config = dict(
    inner_norm=False,
    patch_size=[4, 4],
    optimizer='soap',
)
Rows from block 3 of a small image classifier, named by matrix and row number. Rows with one number belong to one neuron. Each number is 128 + 32 x the weight over its row's rms, rounded and kept within 0 to 255. All counts start at 0. Numbers have three digits each.
Before each neuron's rows are labels from the 100 images, of 14976, where the neuron reaches its highest value: "lies over" is the class under the peak. Only what is clearly more common there than usual is listed. The data: simulated grey scan slices of phantoms with and without marks. In brackets: how many of the 100.
# fc1: MLP up (model.blocks.3.mlp.fc1.weight, 1024x256), inputs 128-255
# fc2: MLP down (model.blocks.3.mlp.fc2.weight, 256x1024, transposed), outputs 128-255

lies over: soft tissue (71)
fc1.235:084131126128128128129117129127132129128126125126125128130127137128128133128127128128128000129132250128127123129130128130127128129149124128128128129128128127128120127129126132094129128123130119128128133128129117125125127149115128122128129128129177131128128128117132129124130128128126128115129186142130128128128128128127128127126128128167128128132130128157096127130128123127131123127128
fc2.235:124128145127127130131126126128126129129128129128133126133128127129127128118129129129129255129135076128127128129128128128116127058128128129130130123128134126125136127126161129135128134152128137126125118128114128135129126113152127159109128126127115128111128126136131129128126129135130125128128099125145127123106129125125126131129141126045131113125118132128255128115128132127140129126128

lies over: organ (49)
fc1.276:130132127125127127130129131127128126128129128122129128125128131129129120124123129126127129132130129128129128124127126127131128129129129129129128128129127128128130130131128128129126127127127128127114127129124129125128128126127130130125127128128131127128126128137125136129129128124128130128126127134128128124128127134127132128129131126128119127128127135129130128127130128128125125131129
fc2.276:124130128149130124129127129123127122129125125129126128128132128126127129129128126130127127127125129130129124130128126126125129128129129129127128127132127129129124128129129129128127137128129127126131129127129127125128126129124125128127126128131129129129129135127128128126132128129127128130127127130128126128127128129128128128124130125128130128129128126128127126130128127128128127127128

lies over: air (96)
fc1.305:131111126129139132128128126129127130127132130097129129147120128128128120129120127129133140128127131126121128128108128128129126129133129129127130128127138127128128240130133142129125132132129128163112130127127129140055127136128130129123117130133127127126190130122128130128128130129129128129128129128129128129124131127126128127128127128128130132127128128109128128126130130144139128129128
fc2.305:127127131131085128133124131125146126128182128127130132057127131136128095129132129127137132076128127128121129130217130130129144128138131122126126121136132124128123145130126120125125123129128127124125122131128129129135106128141125130130124127129230116070000127127196102120136130120129128123129132127118128139128139121131131123130144127125128136126131125130126128098000127020130119125128

lies over: air (93)
fc1.751:133127128126132134123123130127126128129129117128130126121202133131128093131127128128128123126133127129255127129097129129130132130112124139127120128123126129127129129127129189133128129129128132110160127130128120127115128128126131131116125126132130125138255126127136130133125125133128129128139126132146132126172137120128101131132126130177135000128129129127130126128131127127123127071127
fc2.751:128141125121134130125131129127128159129132138055130129133124130127133128132130125116129133132128115128083132127127127122146129131123128130128129138134200135122134128133128052124132127126129123128123127124125129222133125109128128129139129138126131131129056127139129084128116129138117129128129127123128124125102128131127133127120124125154127128133129136118126127167129127127122128132127

lies over: lung or cavity (36)
fc1.511:252135130125121128128128127129056126129140129128128126127128179128129122128127135127127180155183130128131128128128130128116128128130128130128125124123127128129125142127129180113128127118129125126033130128130138129085127127129127129136127131152143103128097128130130129129128133126134130129123131130130128127133128128131127188128128108130127129129132125134129127125137126131125131128128
fc2.511:066125130131167128087129127127163125129126139128128127144141109129128130128128118128131084126093128145111130111127128128136126124128125127127130129143156127128129126131129080147128134142128136129255131127128123125166127127124132128128128144121125127172134141129128129090129124147156135127129126127134109145084107127129160049035130132130128127088128134096127181124124124127128130141127

lies over: soft tissue (68)
fc1.765:127129128129129128129127127130128126128128128127128128128128128129127127126126128129128127126128128123127128127130128129128128128142127131128128132125131128130132127128127127129128128129128122129129128122127129128129120131125127126128127124128128128130127128129128128130128124128129128125128127128132127128127130132129128128129128118130127127127140129127128128129125128128127129130131
fc2.765:129127128124127129130129129129128130131128127128128127127128130128131128128130129124132131131129128128129128136124128126128129120129128128125127128128127128127128128128128129131131128127130138128118130131127127128131129128128128128128129128130128127128128124126127127128130124129129136126128131128129128130129124126127128129132129129127128128129122127125128128128128128128129127128128

lies over: bone (49)
fc1.380:129129129128129130122126141127121128126128057121135129119129132126127158128128132128124116126131125130061125129129128128128126129126128139129128130128126124130065128128128135130129131128126130121129129129128122122255132135133153131138124129128128134127189125126137125126125122131125130127133143130132130127129127130120127128133128159124126166255124127122128133120128131136130129123127
fc2.380:118128129131131125127134131128135113129130110127130128128130138128125134129130130129127129115132130123134125125130124126113129129121123126128130127130130139128187127128131128129126126129130127117128128129129128126000128131130123127103128126127136136126125127128132132128129128116125129115129129129134129127127117125123126149128128130152130121000127126128128130122111130117121125127127

lies over: lung or cavity (52)
fc1.112:128126128129145131114128128128126134131128128129126128124128134128128128128123128129128123126128128128123125128129131128128128128128128129128128127128128126130125128129130128130128128130128126129127124130128128126130130128128126128127128127128128128128130129128128129128129125146127128128129129126128129128106126128124128128126129128128131129130128128130122129124130128131128126130128
fc2.112:129129129130128128127128128128116130128127127129129128128135130128127129131130127129129127128133127129148128131123126127130127150127128132123128129128128144127128127127127127129128125128132128128128127121128128128089127138125129128127128129126131128128125128130137126129134127116129129131115133127128128128153130128127127128107125127135127129108130127124129128128125128126130129128128

lies over: air (100)
fc1.33:127128128128126128127129129126129128125123127124119129128128155128126000128131128126128129143126129127126128128127128128118128128127127127126129128127127129130128128127130138126126126127128128127128129129127126128126128131128125130129130131128128128126255129134129127128128128125128128127128122130127128128124127133128127127138129127127128110128130126130130126125126129129130127111128
fc2.33:130128128127172127128128128128128120127128129132122132131123134127129128128140128126128129000064127124125131128134126128169129128134126135128127127127129128132128128127129150128127129127128127131132133128128134111121124124125062128131126128133125125128055126129125236128128127126104132128126131123129125129130125127127126128130128133130124141129129127125127126128131128157117086127127

lies over: bone (27)
fc1.144:129125128128139129129128127129135148126131127128129129128116255128127128130126128128125126132129249128127127129126125123087128128128128128128129133128127151128127124127125128128128128128128128127138128128128127126134128128132128129127127133123000130128120128128129131129127109131129127171127127124115129128122132127128130127122125130129130128034132128138127127136125130226125128165128
fc2.144:128129129129078132128128129128072072130130130128122164130133128129144128133128128142127128129125000129150119123131124128127129121128127092128129127123130133130027129133132130128127127128126127131000128128127123128124142128123127128124130128124173130129125122119138127099149128129122127108127132111211127132128071128128126111091134122131128124255140130127132124127128117031126141090128

lies over: soft tissue (50); lung or cavity (49)
fc1.319:130126128127145131127129125128128132126122127128127128129161129128129127127131128128128129127107130129128128130127127128128128128124127127129128130129136128128133133118129128127130128128190128127131127129128069127000128143126127128127130130128127124128176127128129128128128127128129130128129126128128127129128128128130128128128129125128128125123128128128128128129127123128126131133128
fc2.319:127128127128087125131128131128109124125127092129132128009107127129128130127126127132121123127128124131129118132128127129133129126165128126123131131110129132136128127130126127131128136128120131127130128129131147123255130111137141128160129133128127129127128129148125128128129128138162127130126099128125126127106129129115131128127130133133127128142129126129146130128129133134131124129129

lies over: soft tissue (53); bone (27)
fc1.538:127132128130131131130129125121127128132129129128127128132128129129127128124129130130124126128130128128126127128128121130128130132129129127131128123127121133126128128128128127130129129127126130129122127129126129128131126124131129128127128129129129127126129127130128126130127127128128000128131127129128127125128127129128123128129128119127129128127126129128128127126126128128128129130128
fc2.538:128128126130129128126129133128126128127128127130129127126130127128128129131134127129127128124129129128130127130129127131129128128127129135128131128130128129128129133126127127127127127128135129128130125127127129125129128122128126126122127124127129125129125128128128127128133128126124255124119129131126130129133126129127128127129126128129130127128130127137126129128128128128127128135129

lies over: bone (75)
fc1.155:145060128128104130129129130129107103130131118148128127128121164126128133134128128129128124114130128116128128127126129127115128131117131128129127124129127162128101135129128127127128129128131128117118127134127130099126130129116129128127115150129116128128133126131129119125129131148129128123126127129130128127128127129131130128128133126128128123132136127127129128119000127132127128125129
fc2.155:108127126128127130127128129128132130128124126091128127128127130127127128128136143127167130074113127128128127126145128129138128131128125127128128132126113132128132134128127128129115128127129121128128128127131121128116128134120000130127128033132126126127129129127128129130126096127127129128131136126099128130130128129127000129121127133130126127075125128126126132175198130255138128145129

lies over: soft tissue (73)
fc1.618:129128128128128125127128129130128130128127126128131126127126133128126128126128127127128128129128130126126128128128128128128125127122128126128127127127128128128126127128126128128129128128128128129126128126127127130129128133131124129130132127128128128128127128130128128128129127127129128126128127129130128128128132128107127128129128125128129126129128128127128128131128127129128129127129
fc2.618:128128130129130124128127133125130128124128129128125125128129127127121127130127128128131130128128127128128125132128126128126128126130129128128126127123128128129128127127129129127124118128128131129127102128129129127129127132127129127127129130128129126098128128128128128142129129127131139128128128128116123126121128128128128125128125128127132130120127127128127127128129129128127129127128

lies over: bone (33)
fc1.349:128127000128130128128129143126126127128128122128128128125122132123130128128129128127127127129128138131126131129127129129130122129129127125129133136128130127128126130155123127121130129127128130124128129130128126127127127129130126129127126135130129139128128128129127124128128127128126128128128136128126126128130125127132127129129124130126125128128128127125123128128126124129131125131128
fc2.349:128128255128123128130130127130127130127130128128128129129132128134128127128129132125129127127127129126124126124127127130130128124127136128128125128124128128126128128124131129127131129130126127127129126126127127127128130127128128129130128128126128118129127121129128128135129128129129128128129127127127127128125129127127128134128128128128129126127126125133131127128127128127128130119128

lies over: soft tissue (62)
fc1.220:103132137125130133106129126129129132127128133128129127129164153131125127128133128129131130128128130132127128126125130125129122129130122131129128130129127128130127125129128121129128128132129125128129126130129105128103128128128126128131125128127117126138122121127129130126126126129124129123139129129126129129125127128131125060128128128126127129128127127131128131128127129128126127129129
fc2.220:125129110127125130128130133128126126128129128125127127128113128128128128126121126128127126126128129129143124130125127129125133138128133137126126125127129128127128131129128128124129134128127128128125124131128132126145127124128141132128128128131129129127126120151125115131128127123129127127128123128135128128128137127130130155129128127128134128133134128129128129128129131128128128124129

lies over: bone (45); soft tissue (42)
fc1.535:125128118128127130123129132128128127128128127129127128129128144126126130128131128130124113130129126131126128128128128129130128129128128128128128132115128126128127127142094128127127126128127132128128130128128128128128127129129129127131121128128128255127127128127135128127129127128128127125125142132128128134127128138129127128128128129139131131128130125126130128129129126127128127140126
fc2.535:128127155128128128128125113151128129125126128128130129128127128128128128128129128128146157128126128128128139127128128128126127063129136127164127107138129125127136126118220140122129128128127128127128129125133128130127127128126127136127129127130122000127129108130128131130122127135120128126128112128128124075127128123127129135136127127101127129125126131132129128127127128129127136129128

lies over: bone (61)
fc1.713:128127130128128127128129129126128132125127134000128128131059129128128131134128128128128154128128127127127130129127126126121129126120128123126128127131019238129127128125129129127127135128127128153091128125127129136128126126128131128128129132132129127128129126129128127128126134131129128126128129128144128127123127128129122131127135129172127100128123128095128127129129126131187128116128
fc2.713:125130126132128125130132133127130131129134129224131128128124135128126123123131138129118119128127125129126128128128128131138129137127127116126125126138125052129128131128124124128134128128135126127131128124124126126119132154128117127132125255132102132130135132148129121145133126093126124135125130127121128126140126128125134114127130129126126027130132128128128125125105137137128128130129

lies over: soft tissue (77)
fc1.162:122151125127128129116129128128255127127129120129128131090220139128128116128127127128125130127205130128097127128212128127132128128131128127128126129127142000126128098129128127129128121122128128131132129128131127134089125127128128128130129130128128128127187128132129129129132128128129126129127129128131129128125129132128131127125126120108129121128141127127127129129126131106125129128128
fc2.162:104130129129127128131123128127021132130101150146129123130000082130134129132129136135126130125135128118129130119128126138164131128132135128129128119126133153132140130121130126123124115136141116143124124132127126129128127132138249120129128119126144133128129126128130129130128128181127127125123129127129128105118129134129116135133128034128129133125127131106129127091141128133129123117130

lies over: organ (58)
fc1.763:146114106107128123136127135121122117133128130129123123158127128144129123132130123128146116120116111128150128117142126123124138128111126129132139127130137148109119120129133131126136128142141131134106132127130120123155118132142099127130255107117111124124124124147133123133128138120127132121097130126145128128128134119133125136124123140122118138118141119125133128127127157131153119123126
fc2.763:141131131127130131123121118126130135121135128133119135128132126132130126130133128099121131129127108130123119138118122130130130142127131116128123123132125126124129128121130131134128103133139131137132122125130131132134105130137121127136000137131119133121128122130112124150129127128113118130124117126118143132130127137122134126118131127137127129128130132131127119128136129128125133135127

lies over: organ (62)
fc1.147:125128128125126130126133128133131138129123129128129130132126128129129127121128132130123128137126128127132127128133127128129128129134128129128128130129136129129128125129129129126130129123111127133132127129126122128134128133130129131255129132128128130128122128134131129127128129126128128117128130130121130131131129126126129128126128126128129128128131128128129130130129125127128126128129
fc2.147:126129124123130127130128128126135127125131126127129128131128127127126125129131121127128130129128126130128130129128130120130129120136126133123137096135128117117137129127132113128122127133141130130126132129130127128086129125125128130000125125127131127125128127128129129129129129128128126132127130126130128124150129123127126125129131123127128128122097129132122128127128130127128130128128

lies over: bone (81)
fc1.443:114130128127128126142128128130119156128238132128129128128128255128128131128014125128128125129146116125128129128127127128130126127136129131128128128128102128127116067129128124123126129128129128130125128128128131127148128133126124124131127128127132129128191139160128120129129129130128128118125119129128129124124127127128125127124128128167132127140133128125113126150128028134114128123131
fc2.443:128124156117146129112136128127132129119128132124126114128130122123133133139175125115125130129142134126126129129128127127127127131131126195129128128133188115128210198128129129126128127124161127159139129118133125128100124081128033128131130118112126129129121126122122119128127147127119131128132134130126121131130129125134128129128124132128125126125134129144131126128127255129124132130126

lies over: organ (47)
fc1.435:129129130125130126129129131130126131127127138130130128128131131130128128129130127127128125130128129126134128127127129127126128126129128127131133128127130124132127125128128127128124126128128127128125131129125128127127128128127127128131129128127127131127131126129129128126128128129127128129128123133128132129128127116131130131127127130127128127128134128134128126129126129129128128126128
fc2.435:131128125129130129128128128128129127132127128129128129131128129125128127130132127123127128128128128128127128126126125125128128133126129128128127125128127129127127127125126127128127128128127133127126131132129126129128125126128128120128128125128128124126129129130127129128130127129133128128129127131128126131127127128128128127127130125130126130130129120129129129128128130130128127128128

lies over: soft tissue (40); lung or cavity (28)
fc1.159:127133130123128134130131125127130127127127131129125136127133129127140148126174125127129135128128127129128130130127125129125127128129128130127128128129128130024125127128129127128129127128128132147128128127128126127126124124132128128128127128109125126128128135125130128128128131125127128110128128130130128128125129124131127129131128130129126128133129131129127127129124127128128126122128
fc2.159:130122129137130129132129128128131128123128129128126128127111135127129127119007138130128129127129128127129128129133128127129128133128129127126128127128128128251125128127128127133128129128128130121125127128130125132133126129131130129128128128159126127128130127128127132128122126128130128128128127127125128127128128126126128139129129129128127128126126129131129124127130130128132124129127

lies over: organ (84)
fc1.526:057129128130089128112127128127098127128129132128129128139139143129129125128131109128126142129139129128061130128129128126138127123120127076129129128127125121127123000128127127129130129133129133129142127131128134127066131126130129126255138135126129131128117131128129126130129134127122129130125129128129125128128128131125125122130127129124138050076125127126130130121135129126120124129128
fc2.526:225134127122132129128131115128121129129137127141131130124127125128128129125133127130124097129134128129139129125072129127128129126134126153130130129127133000126128130128127126128127121127143121128124129120129121131127127126128128125000125082125125129125129127127127129127118125126132130143127133124140128124157131128127136120127121132128128133126130130152128119128141131124129130128124

lies over: organ (53)
fc1.283:127114124128128132130128126128106131109130178130125133127144131127128088129128122128127130126128138128135128129132129127126128127127129124131128131255127255128130125128128125127135130133114130126115127135137125126126132126123128127125128123135127135126133126128129129126126116129128129129128129142126129132128127128128127126128127104132129125116126127117122128127135122128126131128128
fc2.283:115128129126125126127128125136139118128131128128124126122126134127133135127125123128126126125126123125123118127117130111135127128129125128127125123000129000128119135140124128127123128128129127135125128128127194127125124121118132126130130130128122126127093126129123122127134132128134131125132126139116126126127124126126130128120131131126129129126127132130139129124127133133134141122124

lies over: lung or cavity (33)
fc1.265:128123131126130127126128127130128138129126130119132124128127128126126123129129133125140129125133123132127125125125133142130123129134129127130123127128129132122129130128127125133127128128128000125129124116133129127124126129128131127129129128131131129128128129126131137131127117129128129124131136125129119127129132129128128129130125127131133133115129128132127135133129134128127127128128
fc2.265:126131128128130130129130127127128128127129129128127129127128130127129130127127129130125128127130129126127122129126128131122127123127128125128130131127129129124124129131129128127128134129125255131126132131134131127136126127129131127125129129132128135136125129130125128130131128128128123129134128128128129128127129126127127128126129128129124128135129124128135126128129128130126130128129

lies over: organ (60)
fc1.490:127128127132129129128128128128127128128129129127128128130130128128129127131125128126131129129124127126127129129130129130130127128132132132127130123131129126123129129128132126124129129128128131127128127119131128126128127131129127128126130129129124126130128125129128128128128128128129128123128129128130128128127130128128129128127132127127126128128128255127129132127127131127127129128127
fc2.490:127128128129127128128131128129130127128128127130128127127125128127128128129129128130126128128129129128128126129128128127129130128128128128128127130126128129128129127128125132126128130127128128128128128138127126125128128127128128129128128129128128129129128129126126128127128128128128128130128128130127128128128126128128128127131127129129128129129128000129130125128129128127128128128128

lies over: organ (36)
fc1.300:136125133125125127129125127132122116128022114117125129127129129126128128128127129128080128129130128124127126128124120140122128129130135126128129131132080133126121133126138130128131134131128126100124128127133163123000127129128131129122127136129125117138126126140128131149128123128126132122129126130135128129132130121129129128125129131130128083078125127133129126130124157130130130133130
fc2.300:136128132128123129125127131131184113122124147123131125136128126128132132127126137127130128132129130127128131124125133128130122130122128130130129126129129127142126125125127124127128131129128129128132125144129125127255123137120128130128128124126126129129129129121129129128128130127132132131131125127121125125126128124125130127116122127142145131129117124132129122128135076125127122129127

lies over: organ (48)
fc1.189:128128129128128126128127128128128129127129130126127128126125133112129128128128125129129131128127128128128127127129129128129128126129128129128126128127130128128125128130129129000129128118129126127128128129128131126119128127128127128129125128128128128127126126127125129130129126128126128127127128130128128128128129128129128134127127122128123128128127128128128127125127126130128128196128
fc2.189:128123129128128128126128127128128129124126129129129119128127128168128127126128126124128128128128127128127129127129128128124129128129127128129129131127129128129129127127133128255128128138128138133128128130122127127128128128130128128128128127128128127125128128129128128131127128133133127129129128125128128137128128128127128128127125130127131129126128127127130132128128128128128128053129

lies over: soft tissue (54)
fc1.565:128080128129128130129126129129128124128130128140127128120255136127129127129129128127122112138125127127125127128126129128131128129127128128129128128128255127129128124126128140129129128128130129129110127128128127130127131138119121127127129121127127131126128129127125130129127134128129128125133127130125128128128128131127130126131128129125127130128128127131139128128000127127129128127127
fc2.565:100116132125152133123125129127130121138128062252133122131000141133128127123122128136129141128128125135118131126123127130124128129127128131130135130130000124129126127129133127129134125125101131134137132130127129112130127121075110126135128134125130135127117132122131130129128127114129127127129120129133129133128135129127126126133133136128129200135120126125126127124208130128126134142134

lies over: bone (64)
fc1.464:255126128128130128129128127129141130130128255130128127153131127129129130126070128129125128129129138128153128128099129128127124130129128125128128132130084129130126128129128128129127128128128128136133127127128126109134128128171126128131128128128130129126128129124128125127126117128128131127128127128127129129133128140129127128130129131127128128130129128127128128128121129095131130127129
fc2.464:035110132151128129128134126129130055127128100111119136128125128129121112132128121124132142132131135137054130130102128121132132118123126127127129122129255038132106130125129131132128128130145128112125132127128121133130131128000118127115130205131133128130134138150111128130117128118132125133130108125102130126112131120138127126121128147117127209049128128130124128000138136126162132127120

lies over: soft tissue (45)
fc1.628:127129128131127131128131123129128127128128130122131129123133128132128131130125128130127132126129129132125127125125128128122128130113129119131126127129127130129130127133129129129128130130127133129132131129126136126129132126130134130127128131133125130127130128122135127128123124138144126128129128126134129130130126131128130130125128132131124124129129128120129127124131121128126127130130
fc2.628:132127131129131126128129137128126127129125128129129128129122127127127128128128128132128128126127126126132138127129128127129127127129128127126129128129129129131127129128128127130134124127127122128128127128128128127128124127129128128133130128128129125131129126128129128128127125125126133126126128128125127127126127126129129128138125128128127133127130129130125130128128130127129130130128

lies over: soft tissue (42)
fc1.371:126127128129128125132116131127128128131128128128128131127129127127125129128124128128127131128126127132126128127130127126128128128129127128127128128131126127126127116128128135131125128126125134128134129132128128128132137125130129128128127131126127125128127133131130137127128127126130127128128130128128127129128124118128128130125133128129129131130130129126132130128129128131127128127125
fc2.371:126127125129120129131126126129128127128126128129128128126129130130131127128127129127129130129126128130129126131130146129129128131122129128127125128126129128123131129129120128126126125120128123129129126131128136130127127128128128128128127125130128141125130122129128128129128127130128128128128129133120131129135128128128129129137128124130128130128129129128131129127127130127127123127128

lies over: soft tissue (74)
fc1.742:128131128128128126000129128130127128134128135128131125128128134128132129125128125130127128135132128133132131132128129133127126130128128128130130128129126129120126133130133127132128129119143127128132131128126126129127130128126128128128133126127131131127126131136130131128129126132132132128124124124129127130129126130129125124125127128125123133124129129121127129127128128130127128128125
fc2.742:130128122136128123255128131127129128130131124127134127128124127128127129126127123133126128132127129133129128128128128128123128129127123130127131127128129129129129127131124126131126131127125131128128129133125125128136127128125126128130119127129128127131132127132127123128132125125130127129126132129128128129134128129140127134129128127124128128129125129125128125127127125127130123125129

lies over: soft tissue (42); organ (40)
fc1.275:125121123133116133130159135132116122131126128127128133123135130137127131124128114126119107130129114124123127131122134127136102123128143134131129127135137125130133128125128122135123131133127138126126128125126124121138127126128118129128122128136120122103141129134136110134118123128134128131134129129125130139120139000126125130130128127126133129126129129133125129126123115121126128129129
fc2.275:135128125129122127125098132128128130116131131128121125129127131125130131141132121135127125128111131131122125130121119128125131124131118127132129133080132129116126131125134128129137128124132110130114126116130132117127126120141121128138095128123145131138132123123112129122121131126135119132134136126130121116130129255127134128131128128139133125131126130126131125128128125130115127133127